config.yaml
width: 320
muon_scale: "spectral"
weight_decay: 0.0
Rows from block 2, named by matrix and row number. Each number is 128 + 32 x the weight over its row's rms, rounded and kept within 0 to 255. All counts start at 0.
# fc2: token-mixing MLP down (model.blocks.2.mixer.f.fc2.weight, 256x160), inputs 80-159
fc2.31 [116 121 130  78 167 177 135 127 123 155 204 100 119 190 109 176  91 158 116 186 167  99  71 150 121 117 127 141 138 136 148 104 144  83 125 157 203 125 180  56 120 185 128 132 139 145  87  91 145 117 137  88  77 130  45 134 190 163 143 158 116  91  91 138 157 121 140  85 107 161 119  97 129 136 147  98 127 137 145 158]
fc2.32 [162 145  96 146 115 157 146 120 187 134  90 113 168 107  86 125 154 138 110 151 166  96 111 172 171 118 106 171 134 169 154 136 111 161 159 152 184 130 195 152 140 103  72 115  69 133  64 159 134 126 222 105 207 140  85 104 144 103  96 171 125 137 141 105 137 129  94 130 159 116 135 138 125 124 140  98 160 179  90 133]
fc2.33 [ 91 111 135  99 144 126 147 136 131 131 109 143 122 123 119 146 150 146  83 168 161 143 140  93  98  81  99 158 145  77 147  87 125 148  93 109 153 163 122 105 145 107  88 142 104 132 169 127 130 158 105 137  72 156  98 130  96 120 160 131 109  47 129 125 163 153 107 131 101 137 111 199 164 115  50 104  74  55 140 169]
fc2.34 [156 161 176 120  78 119 132 141 167  38 136 144 135  91 101 133 136  86 171 117 143 119  58 136  70 110  76  93 155 116 114 105  94 143  71 117 108 127 149 134 123 128 161 100  80 176 107 148  84 152 134 114 128 139 138  88 116 104 135  93 175 145 153 132 152 156 118  60 154 104 111 140 150 125 131 130  93 119 143 142]
fc2.35 [122 103 138 117 136 160 190 211 122 157  71 132 135 108  77 127 105 208 138 105 138 134 162 154 118 118 112 157 138 116 131 152  89 184 158 147  94 129 143 123 127 112  92  91 163 108 143  71 106 116 152 133 142 180  88  77 127 101 131 149  93 105 169 122 166 125 134  98  46 108 137 137 108 125  86 155 105 120 125 182]
fc2.36 [ 95 119 114 116 166 109 102 111 182 102  99  77 116 186 170  81 149 148  77 170 148 186  80 116 137 199 129 163 134 167 196 119  89 115 104 105 129 153 117 108 101 170 125 118 121 113  77 138 122 160 112 183 134  98 111 162 128 154  93 119 145  99 126  67 123 107 108 134 153 138 137 101  89 133 114 199 156 133 164 141]
fc2.37 [106  70 149 177  73 151 104 109 178 180 118  99  95 121 168 131 139 164 124 161 171 103 154  92 154 107 158  94 149 143 141 132 170 115  95 174 118 142 118 104 143 148 159 151  51  93 100 108 124 128 101 118  70 139 134 143  84 171 115 114 130  92 133 144 117 175 133  55 151 171 213  61  72 149 144 174 117 147 126 147]
fc2.38 [108 121 117 106 113 142 134 162 134 131 148 131  95  86 118 115 130 149 129  88 154  78 141 149 149 142  58 169 155  94 142 126 173 137  94  65  64  69 122 113  92 174 141 105  98 176 116 137  71  89 138  84 155 141 127 120 108  70 115 137 125 110  85 124 182  87 115 151 138  89 129 144 166  64  84 103 132 222 118 124]
fc2.39 [145 136 128  76 114 144 111 133 121 116 156 114 119 144 118 150  98 159  99 158 132 157 163 123  74  71 113 112 129 161 103 146  33 130 135 116 140 130 135 149  48 146 104  93 150 186 136 131 158 101 135 144 171 150 196 145 146 123 128 137 150 144  95 125 144 115 101 146 131 148  89 154 112 168 131  70 113  78 140 177]
fc2.40 [184 125 148 116  85 155  91 151 148 143 137  85  73 133 113 144 109 132 100 131 166 114 124 130 135  52 119 146 135 164 121 125 186  84  82  97 148 190 139 143 133  91 148 153 135 143 141 155 108  95 142 161 161 126 100 151 135 110 146 165 144 120 143 148 152 118 107 122 135 152 110 140 107 163 145 108  80 133 119 128]
fc2.41 [135 116 106  74 103 158 112 146  71  80 117 117 146 118  79  84 122 141 193 106 118 166 109 205 137 102 167 121 102 147  74 123 111 100 136 141 143 167 102 110  69 151  83 147 127  82 103 146 154 148 163 138 113 118 128 138 182 136 111 161 183 133 131 185 154 147 127 184 132 140 143 113 101 143 131 110 183 149  80  73]
fc2.42 [ 99 127 157 158 137 144  98  67 149 146 203 118  60 167 170  67 129 152 154 134 170 120 157 137 144 123 109 137 151  94 109 131 163 114 102 105 113  94 141 125  97 138  97 166 105 114 145 127 167 132 100 143 108  78 137 132 132 170  67 112 165 122 122 182 171 128 139  89 196 109 102 124 149 101 130  92 155 123 121 133]
fc2.43 [164 139  80 130 119 120 118 173 138 156 132 162  69 120 206 126  69  74 132  74 152 147 105 142 136 139 111 119 150  89 150 128 154 146 122 126 144 169 105 101 117 111 146 123 133 135 115 124 183 133 115 103 148 117 137 170 133  81 153 171 132 146 149 203 142  83 128 176 110  87 118  78 134 119 158 134  81 113 149 139]
fc2.44 [101 153 155 182 168  94 127 138 138 103 157  83 100 116 125 102 144 110 150 108 160 129  67 135 130 192 155 115 137 147 160 111  64  70 130 109 121  98 116 123 149 116  98 116 165  60 159 140 176 137 117 154 110 119 118 121 161 125 160 122 151 144 163 143 135 139 107 176 136 159 114 175 180 165 173  72 105 104  82 170]
fc2.45 [ 86  55 118 168 187 136 155 110 135 161 180 140 125 104 110 152 123 100 160 121 156 127 133 183 142  70 139 185 124 132 101 124 100  77  71 145 119 166 112 169 110 200 105  99 106 130 135 171 190 139 125 160 144 147 106  68 106 157 141 109 129  62  88 102 118 150  78 142 119 161 137 138 200 176  81 139 121 128 102 147]
fc2.46 [142 136 129 131 138 121 134  94 138 132 128 102 184 151 154  89 151 146 143 102 104 125 121 166  73 111 125 131 122  84 165  88 103 123 134 100  85 120 176 149 130  88  78 164 172 100  95 169 106 110 140 135 153  99 163 141 133 120 119 132  95 210  99  92 143 105 139 121 134 143 140 135 127 109 136 126  38 134 126 100]
fc2.47 [144 128 183  91 118 210 141 138 124 126  67  96 115 214  97 102 124 135 114 133 128 110 153 126 168 125 106  93 190  98 114 179 130  77 134 197 160 131 106  99 128 122  90 127 196 184 120 135 112 118 100 170 123 120 183 142 130 167 108 159 100 130 137 139  96 104 147 107 187 195 119 185 156 116 117 118 139 115 185 114]
fc2.48 [107 156 176 143 147 145 137 125 173 168  98  86 155 148  65  79 179 111 117 103 172 108 168 124 134 166 141 110 127 125 166 163 181 181  95  97 128 141  91 156 140 165 147 126 146  69 143 163 125 137 124 142 191 124  85 111 118 153 126 182 112 148 143 120 135 172 205 164 124 155 134  86 178 124 126 105 147 157 187 111]
fc2.49 [118 160 131 112  84  91 126 132 113 156  81 112 117 100 112 100 125  94 142 120  61 163 160 136 166 135  95 185 150  96 115  64 154 159  91 118  84 117  62 132 134 104 108 179  75 120  89  98 159 144 184 136  73 128 167 180 136 104 134 124 122 114 111 109 170 162 144 126 111  77 135 127  88  99  78 137  74 152 106 149]
fc2.50 [134 142 104 115  86 151  92 134 102 114 126  71  68 113 112 184 115 110 135 136  92 151 134 146  90 182 126  85 124 160  73 126  67 138 125 142 133  94 122 137 114 149  96  94 140 156 125 115 166 113  86 107 102 128 134 174 138 151 135 120 142  89  47  99  89 149 157 138 138  90 147 122  97  96  84  87 114 136 130 103]
fc2.51 [ 85  62 163  83 105 204  89 139 131 111 139  68 149 120 117 117  84 146  92 114 152 124 169 113 149  83 123 129 180 202 144 110 167 152 100 166 143  87 111 139 136 151 160  90  85 173 132 112 144 127 132 143 106 119 122 169  84 147 112 103 120 125 135  91  98  79 156 134  93 174 137 118 125 154 131 189 172 202 113 102]
fc2.52 [160 103  46 110 155 161 116 176 124 102  89 135 147 119  63 131 105 108 113 141 118 130 100 118 164 178 140  67  78 182 144  51 144  95 155  89 128 103 164 125 125 174 103 127 174 202 167 134 103 147  95 129 109  84 143 122 180 119 171 151  65 148 148 175 107 104 138 127  66 106 141 155 110 116 135 162 141 176 142 128]
fc2.53 [109 126  92  90  81 125 158 126 116 130 165  94  83 131 142 109 118 185  90  95 102  92 159  78 169 126  81 146 105 128 111 174 187 151 169  93 115 157 116 173  91 171 141 146 134 141 156  86 144 133  68 123 129 107 128 100 133 148 150 207 119 148 185 120 145 134 104 123 152  77  86 145  59  93 123 140 151  94 150 146]
fc2.54 [ 92 131 144 105 140 159 110 164 172 217  94  85 144 143  74 181 131 182  84 178 137 127 120 170 121 137 101 106 102 110  89 123 150 128 141 139 115 160 128 160  47  96 121 102 145 147 149 122 123 132 141 147 117 136  92 148 144 126 121 125 186 128  94 179 139  97 133  83 109  70 134 140 134  97 155  57 148  71 105 176]
fc2.55 [110 100 151 142 179 129 133 151  32 142 126 128 115 161 123  94 143 160 201 114  65 161  52  91 147  71  86  80  96 123 185 135 100 126  94 152 124 125 134  92  77 154 110 135 167 106 172 159 123  84 138 132 112 164 183 150 148  96  81  80 164 117 124  91  99 143 186  84 102 146 165 115 128 139 146 117 117 113 102 107]
fc2.56 [121 128 124 131 143 182 149  59 103  80  87  70  73 112 151  71 108 114 143 121 148 141 129 110  92 155 170  91 139  91 145  84 125 131 121 117 115  88 118 129 179 170 192  64 130 126 122 129 101 112 139  95  56  82  90 174 117 104 101 133 140 156 183  92 101 121 133  97  94 114 107 143 135  65 154 124 117 104 127 200]
fc2.57 [128 150 139 133 123 122 150 114 155  96 140 129  96 179 125 155  87 103 164 134 111 123  95 165 107 162 158 106 144 110 145  95 145  82  77 129 110 119 134 138 135 149  71  75 178 100 114 191 183 131  77 146 146  88 121 160 126 202  78 154 113 108  70 127 121 197  60  96 130 111 146 157 117 124  73  96  93 122  95 144]
fc2.58 [112 101 140 151 132 112 173  75 108  76 103 116  72 141 150 115 200  77 106 118 160 173 141 104 163  86 154 120 129 153 195 133 164  91 131  72 140 116  74 100  95  90  79 137 116 138  75 161 112 106 108 106 162 127 156 137 105 117 154 122 131 150 135 161 128 150 115 132  97 154 198  80 124 158 138 144 130 106 139 113]
fc2.59 [132 162  89  90 150  93 122 100  61 121 137 124 152  77 172 114 164 104 133 134 145  69 157  84 160 105 154 133 126 117  85  54 153 117 123 105 127 106 172 129 139 146 181 166 149 136 132  97  98 180 119 135 197 153 127 147 185 160 102 124 129 156 153 114 156  99 106 123  85 108 120  77 111  95 150 150  67 123 198 117]
fc2.60 [115 137  90 139 122 115 100 129 152 117 101 114 112 113 168 107 146 152 161 112 126 137 181 106 118 121 190 128 120 155 161 130 108  93 103 102 118 162 136 191 167 109 118 126 123 107 136 135 135 117 156 168 137 149 151 145 139 146 122  76 108 137 152 110 134 126 105 154 163 124  88 123 146 109 184 120 156 114 119 146]
fc2.61 [140 174 159 117 137 120 152 119 103 140 134 133 120 114 105 113  96  66  98 128  75 110 148 120 113 166 134 136 113 110 104  90 122 125 186 139 195 163  94  48 116 208  99  69 146 125 153 148 152 104 128 130 108 133 148 155 147 118 146  42 101 141  44 115 123  96 133 145 124  97 139  94 111 194  96 137 133 122  78 121]
fc2.62 [147 131 110 141 195  63  69 175 122 104 179 112 163 127 189 122 105 167 124 112 159 170 106  92 130  94 140 116 169 178 101 171  94 126 145 122  63 133 158 117  82 127  99 106  84  34 155 130 115 104 129 131 105 125 153 139 103 143 171 137 146 123 160 143 130 150 120 132  77 122 175 133 156 148 116 103 119 163 116 100]
fc2.63 [ 54 100 109 104 147 115 117 145 135  75 120 119 119 150 115 122  99 126 135 123 163 112 104 139 174 134 132 131 191 124 107 153  79 135  86 197 145 118 137 122 148 170 131 160 173  88 177 147 155 127 103 128 150 198 127 135 113 166 112 129 109 108  59 113 137 121 106 128 195 123 143 143 144  95 108 138 150  90 133 102]
fc2.64 [102 153  98 114  83 161 111 130 144 123 111  93 183  97 138 174 122 102 101  81 115  88 127 147 173 205 128 173 130 132 156 171 147 105 136 156 163 163  51  82 105 103 181 130 137 185 127 109 151 127 172 102 176 143  76  78 111 157 116 153 163  72 102 131 201 146 137  88 112 112 124 113 155 118 162 137 195 193 153 162]
fc2.65 [ 83 140 151 108 102 147 153 100  97 102 113 110 111  66  97  98 137  90  87 166 156 162 125 150 182 124 102 147 156  92 127  92 170 149 155 108 149 116 106 108 152 182  49  95 110  95  86 148 135 102 198 115 139 175 171 166 127 100 137 171 128  74 150 122  67 140 166  92 115 104 147 119 128 106 132  74  50  74  82  89]
fc2.66 [130 114 161 127 124 190  61 124 168 104 119 165  73 112 102 143 140  95 163 113 163 100  89 106 152 164  92  97 131 108 165 114 129 148  60 151  70 171  76 118 169  54 123 128 149 103  74 151 197 156 131 116  91  92 154 111 147 140 159 182  67 104 111 160 161 121 111  96 165 188 138  96 105 164  62  97  84 135 121 129]
fc2.67 [112 111  43 114 149 179 132 142  92 154  81 147 121  86 109  74 136 139 172 150 148 123  94 102 150 109  77  89  89 159 166 119 113 172 100 119 175  72 159 151 105 118  97  91  97 153 106 165 178 114  89 101 131 142 174 137 185 123 150  99 125 152 117 141  89  86  95 199 103  36 143 172 147 148  73 121 121 149 156 141]
fc2.68 [ 97  76 138 179 109  81 150  95  65 141 157 143 116 134 150 115 118  84 148 157 106 165 148 107 158 150  99 146 139 144  92  81 121 138 135 145  86 142 178 127 138 107 104 122 128 115 142 127 107 148 130  59 186 155 114  80 158 119  99 164 160 134 161 137  83 123 140 153  51 108  65  67 102 138 128 132 123 144 117  81]
fc2.69 [150 116 100 111 184 116 151 101 130 112 163 129 176  94 155 122 131 152 167 168 175  97 161 181 109 103 148 101  41 125 192 127 104 127  90 104 142  65 126 109 115  89 145 174 183  99 118 147  81 121 150 106  93 165 113 125  97 117  93 112 115 145 139  96 159 156 110  88 101 162 128 142 125 147 157 111 120 177  96 102]
fc2.70 [162  77 126  94 174 140 116 137 111 105 123  81 137 128 142 193 102 111 112 123 139 128 112 175 131 120 110 161  80  96 157  64 121 126 158 108 111 120 138 108 156 127 146 214 106  98 187 174 163 149 101 160 146 116 100 142 124 151  68 109 130 118  99 148 177 191 101  81 111 180 121 154 137 165  98 143 164 125 200 149]
fc2.71 [138 127 103 135 118 187 179 142 109 144  76 168 158 138 164 159 118 103 101 130 123 129 115 151 147 122  70 139 141 147  76  96 148  89 181 171  84 134 108 139 116  89 170 135 128 177  93 182 151  83  63 100 159 148 137  82 178 103 150  72 132  59 104 113 147 158 125 145 202 151 131  98 106 130 146 126  95 116 148 115]
fc2.72 [123 112 180 139 100 175 156 120  97 166 123 164 189 104 137 189 108 134 161  87 154 106 135 170 186 105 159 124  98  98  98  72 160 155 101 141 137  57 159 191 152 136 108  88 148 142  96 133 135 179  92 121 136 168 140 113 111 135 134 116  67  84 120 107  78 116 168 182 127 181  77 132 133 168 147 146 171 156 121 107]
fc2.73 [180  58  88 166 182 156  79 167 140 149 104  92 134 162 114  72 131 158 141 122 141 108 124 217 116 133 119  69 119 147 149  98 163 131 134  91  85 125 135 153 148  77 105 131 157  97  78 127 118  97 162 134  91 154 106  80 134  73  93 132 115 137 101 157  92 160 108 157 105 101 106  99 135 136 171 177  80 115  99 118]
fc2.74 [121 114 135 218 155 165 140 161  66 163 117 202 164  96 100  65 107 120 113 136 111 128 143  91 111  96 145 134  64 130 217 119 118 156 111 134  75  61 149 191 144 135  97 185 140 104  88 144 179 119 167 157 110  94 105 103 129 100 138 153  95 128  85 133 120 110 111 126 118  89 120 111 109 158 146 131  74 122  71 144]
fc2.75 [109  83  69 136  99  76  91 126 151 191 121 101 112 108 126 123  81 139 144 164 192 150 114 125 120 116 118  98 132 149 120 123 198 123 130 170 153 139 156 146  64 169  99 119 101 125 123 145 169  97 169 129 147 108 133 129  88 112 119 130 130 139 181 138  82 146 144 235  93 122  96 130 214 174 188 135 120 133 151 147]
fc2.76 [140 103 138 159 145 128  46 110 148 166 151 154 145 171 119 137 148  87  63 111 135 132 166 126 128  68 178 136 104  84 160 152 124 129 107 172  95  92 185 158 149  68 144 125 205  68 129 143  63 110 152 206 129 109 126 143 151 218 125  89 159 101  80  83 107 117 156 159 107 131 124 139 148  59 169  95 134 130 145 163]
fc2.77 [ 96  93  87 131  94 156  97 108  84 113 158 136 170 126 117 100 132 110 154 140 149 164  92 173  96 125 132  74 110 121  88 110 122 148 122 171 120 190 124 135 133 121 131 132 134 131 118 180 163 148 148 150 210 132 183 111 165  91 109 146 128 110 121 103 117 115 144 160  83 114 109 112  87 153 110 107 132 123 141 133]
fc2.78 [144  72 190  94 164 123 134 129 136  98  77 112 113 148 191 141 122 156 168 136  48 118 131 150  59 182 107 161 173 100 108  92 127 103 161 127 149 101 163 115  97 144 129 138 216 143  90 139 118 125 126 123 125 129  36 124 179 134 111 176 150 126 112 117 130 125  83 144 134 126 137 123  94  69 116 103  76 143 113 143]
fc2.79 [121 117 111 111 151 138 130 202 139 161 169 117 138  95 162 116 199 145 135 173 129 134 137 139 135  99 102 105 175 124 133 141 153 170  93 167 129 128 178  94 137  71 133  85 153 137  55 153 181 208 136  65 115 101 135 138 179  95 135 157 143 159 170 114 136 120  96  97 144 160  96 166 132 116 169 168 153 138  74 146]
fc2.80 [138 137  73  73 154 189 125 144 140  86 126  90 144 100 120 162 153 103 121 111 140 167  97 112  92 157 140 154  82 152 111 133 142 157 110 140 135 147 119 116  78  96 125 122  88 122 104 117 131  58 156 207 142 122 161  67  52 162  94 171 142 145 139 100 120 223 151 112 104 102 132 144 143 110 129 132 191 173 142 191]
fc2.81 [105 133 170 102 110 182 118 101  47  99  69 111  79  74 140 100 168 167  85 127 126 121 125 145 133 107 116  74 126 140  99  72 108 135  95 183 147 199 114 120 161 144 106 128  98 101 126 165 175 140 130  98 108 125 146 191 135 125 172  94 121 103 100 108  89 164 117 110 140 104 162 178 181 193 168 110  53  65 104 139]
fc2.82 [161 107  81 109  78 166 161 131 113 126  76 121  86 147 131 101 184 133 111 149 191  58 150 165 169  69  99 124 177 146 126 183 167 110 122 120 174 173 152 117 142 126 143  94 150 142 111 127 102  86  97 130 138 165  85 127 132 125  92  85 143 119 159  63 139 125  74 173 111  83 172 147 115 102 171 127  81 157 126 166]
fc2.83 [110  64 112 114 101 127  59 156 132 135 138 143 136 140  96 167 166  95 148  70  69 152 127 112 161 145  55 141 100 137 148 154 144 150  87 165 181  82 102 175 136 114 114 162 166  99 138 113 158 198 136  93 171  78 144 128  39 114 126 124 103  56  70 146  89 112 140 118  80 112 159 149 137 139 120 108 155 107 139 109]
fc2.84 [ 91 107  95  94 143 148 164 123 144 138 105 132 179 119 133 115 125 133  94  93 116 112 141 153 116 166  77 111 164 116 116 193 157 120 118  88 127 132 141 102 114 106 167  74 104 154  99  76  80  91 205 160 169 147 167 132 188 124 112 124 176 100 133 147  79 111  68 126 156 122 148 145 115  91 104  92 164 166 121 133]
fc2.85 [175 138 108 135 110 113  89 142 138 130 126  76 145  76 182 133 113 150 119  96 182 166 109 111 189 167 160 120 109 141 113 128 170  82  39 144 134 104 167 145 203 191 131 127 143 123 180 152 175  79 123 123 115 148 114  75 183 145  80 178 130 127 140 147 167  95 143  99  96 146 124 126  90 123  86 126 116 159  99 132]
fc2.86 [ 74  85  76 114 130 101 130 134 162 216 102 158 167 133 109  99 201  79 137 106 118  85  98 152 107 128 117  54  77  83 122 192 128 163  94 135 127 152 123  97 125 144 136 131 123 139 159 182  70 117 137 125 133 153  96 127 148 161 119 166 124 138 150 163 112 150  79 151 193 119 148 134 125 142 126 127 136 113 129 140]
fc2.87 [159  54 113  91 105 160  96 122 148 131 138 139 100 114 135 112 112 144 102 155 109 147 149  62 138 151 167 107 143 122 132 134 170 136 115 111  83  97 150  93  89 180 150 158 173 146  84 118 118  95 152 102 157 137 185 112  74 130 100 147 163  78 137 119 154  99 147 105  82 143 175 166  85 173 145 105 108 106 151  67]
fc2.88 [100 164 132  95 120 100  92 121 132  36  93 122  71 116 166 123 176 140 163  94 111 116 130 135  93 133  78 213  86 135 158 152  90 118  85 175 109  84 157 127 168 127 126  94 165 105 134 125 167 157 116  74  95 179 130 131 144  98 110 140  69 154 166 131  63 109 167 139 100 160  87 107 145 104 141 180 141  95 110 133]
fc2.89 [ 73 150 201 106 122 139 147 104 180  92 108 171 114 121 126 136 142 167 108 135 114 108  94  97 112 128 155 150 120 182 128  95  69  84 142 148 107 132  72 165 139 104 152  63 216  93 129 101 136 142 135 116 150  95 130 141 147 159  98  82 156  75 165  87 124 134 164 116  75  70 161 141 168 146 180 141 134 119 164 111]
fc2.90 [156  95 160 203 107 119  99  89 148 166 112  98 177 127 120 107 136 155 167 106 180  61 109 120 141 105  94  96 100 113 144 119 164  68 115 173  69 129  58 122 141 160 139  78  69 171 126 139 139  81 133 122 133 138 141 120 102 164 102 110  98  49  77 143 103 160 118 141 128 165  52 201  90 210 173  92 119 112 162 132]
fc2.91 [155 129 125 131 105 120 190  66 106 145  61 126 116 125 160 103 107 167 139 140 118 117 119 162 163 162 131 133  96 145 113  87 124 141 102 145  91  52  78 147 139 178  88 110 121 124 127 132 136 166  85 162 131 122  83 166 163 137 146 131 111  88 159 205  81 156 109 123 129  49 158 152  87  86 100  96  97 111 180 131]
fc2.92 [104 108 130 105 127  83  86 104 139 153 161  75 147 169  93 118 143 123 116 111 149 118 164 122 147 115 133 113 163  67 123 147 117  61  85 203 176 129 150 129 123 101 146 155 227 164 185 113  78 163 118 192 161  77 106 169 150 165 136 151 136 109  91  61 112 138 145 136 137 103 115 110 143  78 172 134 138 143 190 128]
fc2.93 [ 79 139 131 155 112 150 124 129 118 134 141 146 122 127  72 133  89 129 118 114 135 131  85 134 147 127  61  83 150  89 106 122 123 141 155 224 126 175 115 124 143 170 113 202 147 157 100 131 121 115  96 119 172 180  81 122 144  77 140  75 138 100 138 153 103  69 147 101 149 160 196 159 136 138 115 146 124 103 130  83]
fc2.94 [130 106 140  99  97 123 136 152 145 180  78 115 158 172 127 136 117 178  88 131  73 134 135  56 118 122 189 162 162 127 143 111  97 112  95 131  82 123 111  98 132 150 149  75 154 124 126 186 141 162 122  53  87 135 136  76 133 146 109  77  67 123 117 139 142 137  72 174 127 137 143  79 115  99  87 100 122 229  85 120]
fc2.95 [127 122  87 111 160 143 126 159 135 131 226 128  76 149 122 147  95 161 129 150 138 131 134 111 155 163  97 134 132  77 131 113  89 140  71 171 152  87 142 113 191 135 128 158 207 126 131 110 148 140 144  96 113 135 100 108 129 141  92 110 113 138 123  95 183 152 144 153 157 139  84 106 102  61 142 114 120 136  82 155]
fc2.96 [110 136 162 172 135  87 127 116  93 145  86 134 142  69  41 155 195 123 117  89 131 113  65 134 129 127 157 157  84 144 149 105 158 119 147 127 151 154 186 114  89 121 144 161  77 133 116 136 112 100 173 147 152 142 120  70  80 113 115 146 208  84 131 115 106 168 127 117  89 108 146 178 139 147 142 126 124  86 117 165]
fc2.97 [115 110 125 169 102 158  70 191  71 160  70 134 166 111 129 228 155 117 146 124 162 169 124 129  96 110 110 137 134 188 107 125 188 202 123  82 108 143 123  88 120 161 139 195  73 141 167 118 182 110 186 106  91 129 140 151 141  89 171  73 151 114 102 116 115 113 131 154 100 162  71 172  87 153 121  83 112 155  88 158]
fc2.98 [170 127 148 141 131 152 133 136 135 202 111  73 131 135 160 159 117 166 170  77 196 101  94 136 127 118 130 161 152 113  53 117 128 121 210 132 108 117 143 151 188 130  89 109 167 113 132  71 145 108  53  68 171 152 144 107 155 124 155 116 143  77 147 146 109  68 172 129 149  73 120  99 152  69 140 140 178  83 133 104]
fc2.99 [100 139 120 138 180  71 122 131 130  89  91 107  97  78 118 133 155  84 108 117 144 139 131 147 143 112 136 127 146 109 178 195 157 149  85 174 182 146 145 109 112  73  95  94  73 135 112 152 160  78 151 142 149 154 118  85  80  94 135 129 144 125 177 162 116 140 122 115 143 127 161 246 137 188 171 124 119 149 174 154]
fc2.100 [147 171 209 151 114  98 140 155 197  93  85 137 162 126  92 109 154 120 150 130 136  87 133 128 150 129 153 174 149 147 113 142 108 137  74  94 110 125 200 118 151 175 112 103 109 163 139 108 122  95 175 132  84  77 163 141  54 138  70  81 123 151  97 145 160 112 150 121 126 170  67  56 126 115 138 140 114 157  99 141]
fc2.101 [125 117 114 187  98 150  71 179 100 119 137 151 210 124 104  70 115  65 179 130 168  56  85 103 136 115 131 179  36 121 128 190 168 100  89 104 157 116 100  98 138 137 125 131 152 129 141 131 137 109 142 128 166  84 168 135 135 179 195 102 159 100 184 134 126 133  81 137 119 159 107 138 129 214 139 108 125 164 105 155]
fc2.102 [178  84  71 126 148 139 122 136  90 163  93 129 182 105 135 118 129 124 131 144 114  83 190 158 135  64 109  97 163 179 160 130 127 136 150 161 177 168 164 142  65 101 188 134  71 173 188 149 164 114 118 153 156  91  84 125 149  88  58 122 130 116 107 133 169 129 105 133 124 128 154 153 127 105 112 216 152 110 184 118]
fc2.103 [ 95 110 180 186 135 187  75  87 124 102 101 123  65 137 105 142 104 164 154 151 101 158 113 113 131 131 152 124 127 141 152 137 122 110  80 131  42 179  79 109 120 135 139 157 151 136 148 166 162 165 108  94  95  97 141 150 132 125 151 122 129 122 167 229  89  90 107 142  89  80 121 121 154 135 157  89 112  73 147 153]
fc2.104 [111 125 155 122 116 100 139 102  88 165 133  99  72 106 139 120 114  82 159 141  95 100 139 156 144 106 107 147  88 155 128 120 132 126 113 100  90 103  93  89 182 115 130 141 142 148 188 157 145 127 106 122 128  98 142 176  74 114 138  78 160 168 156 112  85 103 172 147 114 110 153 114 145  77  81 108  67 127  96  87]
fc2.105 [156  86 138 162 126  81  82 157 152  99 139  81  85 127 125 124 152 139 191 150  70 166 174 114 174 113 145 140 122 118 190 122 122 116 133 146 141 122 103 112 164 179  88 181  88 107 106  96 140 114 117 100 129 158 139 163 132 120 104 148  94  97 139 126 111  60 144 180 179 162  94 141 134 183 138 167 125 129 165 116]
fc2.106 [162 167 182  99 140  98  90 163 173 102 132 132 120 119 136 163 148  94 155 132 104 148  75 102  80 161 195  63 154 125 113 152  89  80 151 165 173 136 119 150 109 195  94 117 169 120 188 119  88 147 152 161 136 106 118 156 174 116 104 125 165 171 182 142 115  64  72 160 112 144 136  98 117 115  66 121 133 129 175  96]
fc2.107 [122  99 121  89 175  68 133 161 129 128 133 138  70 116  77  93 200 120 149 128 104 128 121 100 137 196  89 124  98  61  95 133 147 136 139 128 101 143 139 117 140 186 127  94 142 140 107 177 101  98 135 148 129 116 115 106  72  80 120 138 168 173 147 172 146  92 101 178 105  84 181 160 113  86  70 175 103 145 218 123]
fc2.108 [130  76 158 119 141 149 148  71 116 148 146 171 193 153 111 137 139 139 105  85  85 140 160 179 136 177 146 121  91 116 162 162 125 143 148 161 116 107 109  86 170 101  86 116 180 144 175 108  97 104 121 150 103 172 144 140 140 112 124  93 190 124 117 128  56  79 141 163 137 107 132 127  72 130  99 105 113 106 101 136]
fc2.109 [209  81  90 120 129 163 151 143 133 180 103 127 139 110 139 190 149 151 137 151 173 178  88 151 142 107  55 152 163 140  81 156 108 145 129 126  99 116  88 183 161 146 130 161 137 128  57 103 155 147  61 189 149 124 118 174 175 112 146 127 149  98 112 167 119  95 146 166  98 175 113 114 123  95 111  49 138  91 110 135]
fc2.110 [147 138 139 124 155 124 155 101 127  77 188 119 147 142 115 114 138  72 130 157 137 103 190 148 134 113 135 148  68 142  53 142 205 173 152 113  55 165 105 111 119 149  98  85 112 118 173 127 118 155  86  78 117  99  89 205 165 110 138 170 129  98 140  91 108 131 128 147 127 104  68 189  83 145 135 145 126 100 136 100]
fc2.111 [ 83 138 144 109 163 163 133 154 166 157 167  96 132 167 137 107 146 146  98 166 185  98 142  90 156  87 136  60 165 106 162 127 127 175 147 132 113  93 151 128 150 116 114 122 137 100 107 117 150 137 146 132 130 129  83 108 209 127 136 131  99 124 160  71 159 140 116  90 137 184 157 108 127 130 117 114 123  97 111 135]
fc2.112 [ 85 147 175 171  89 143 116 114 121 118 125  98  99 114 129 135 141 108 122 148  93 113 119 110 167 184 146 103 110  94 193 133 146 130 125 115 139 133  77 143 143  53 107 180 128  90 128  96 111 127  98 153  78 108  89 102  91 132 138 139 136 167 111 160 175 175 150 128  67  97 122  79 109 134  95 208 114  75 127 178]
fc2.113 [135 151 117 106 182 100 121 131  76 132  83 106 110  59 126 108 118 122 158 137 149 145 102 149  94 107 136 148 140  98 136 159 137 133  42  89 118 152 120 112 145 178  81  90  72  97 184  80 134 146  97 114 134 113  94 103 107  61 123  84 159 152 120 121 124 123 157 138 134 139 163 156 111 135 124 177  98 183  76 143]
fc2.114 [161 139 153 135 174  96 173 110  90 146 146 163 151  94  91 144 132 101 130 118 163  95 145  89 130 178 144  62 107 167  87  86  86  90  49 139  91 115 101 119 121  97 122  99 123 105 174 120 158 160 101 105  56 131  97 152 167 147 184 121 134 152 113 102 111 120 169  87 150 168 143  87 149 135 103  89 145 139 152 153]
fc2.115 [155 135 145 159  86 148 197  97  98 127 106  77  73 110 147  91  77  98 105 151  65 152 132 169 112 180  87 122 127 163 134 127 159 120 173 191  90 130 123  97  99 142 131 122 122 173 110  89  74 144 121 163 142 143 114 128 150 136 149  86  77  75 164 105 121 102 141 138 166  64  87 116 128 160 104 142 109 151 123 155]
fc2.116 [169 115 133 150 148 138 100  82  81 165 102 147 118 107 113 131 106 131 145  92 162 124 184 153 131 137 164 101 120 135 191 112 170  83  58 166  66 117  93  98 128 148 107 179 108  96 127 116 142 148 140  84 176 122 147 113 114 125  92 164 113 139 102  98 172 129  93 129 123 137 113  81 138 124 140 139 151 208 141  85]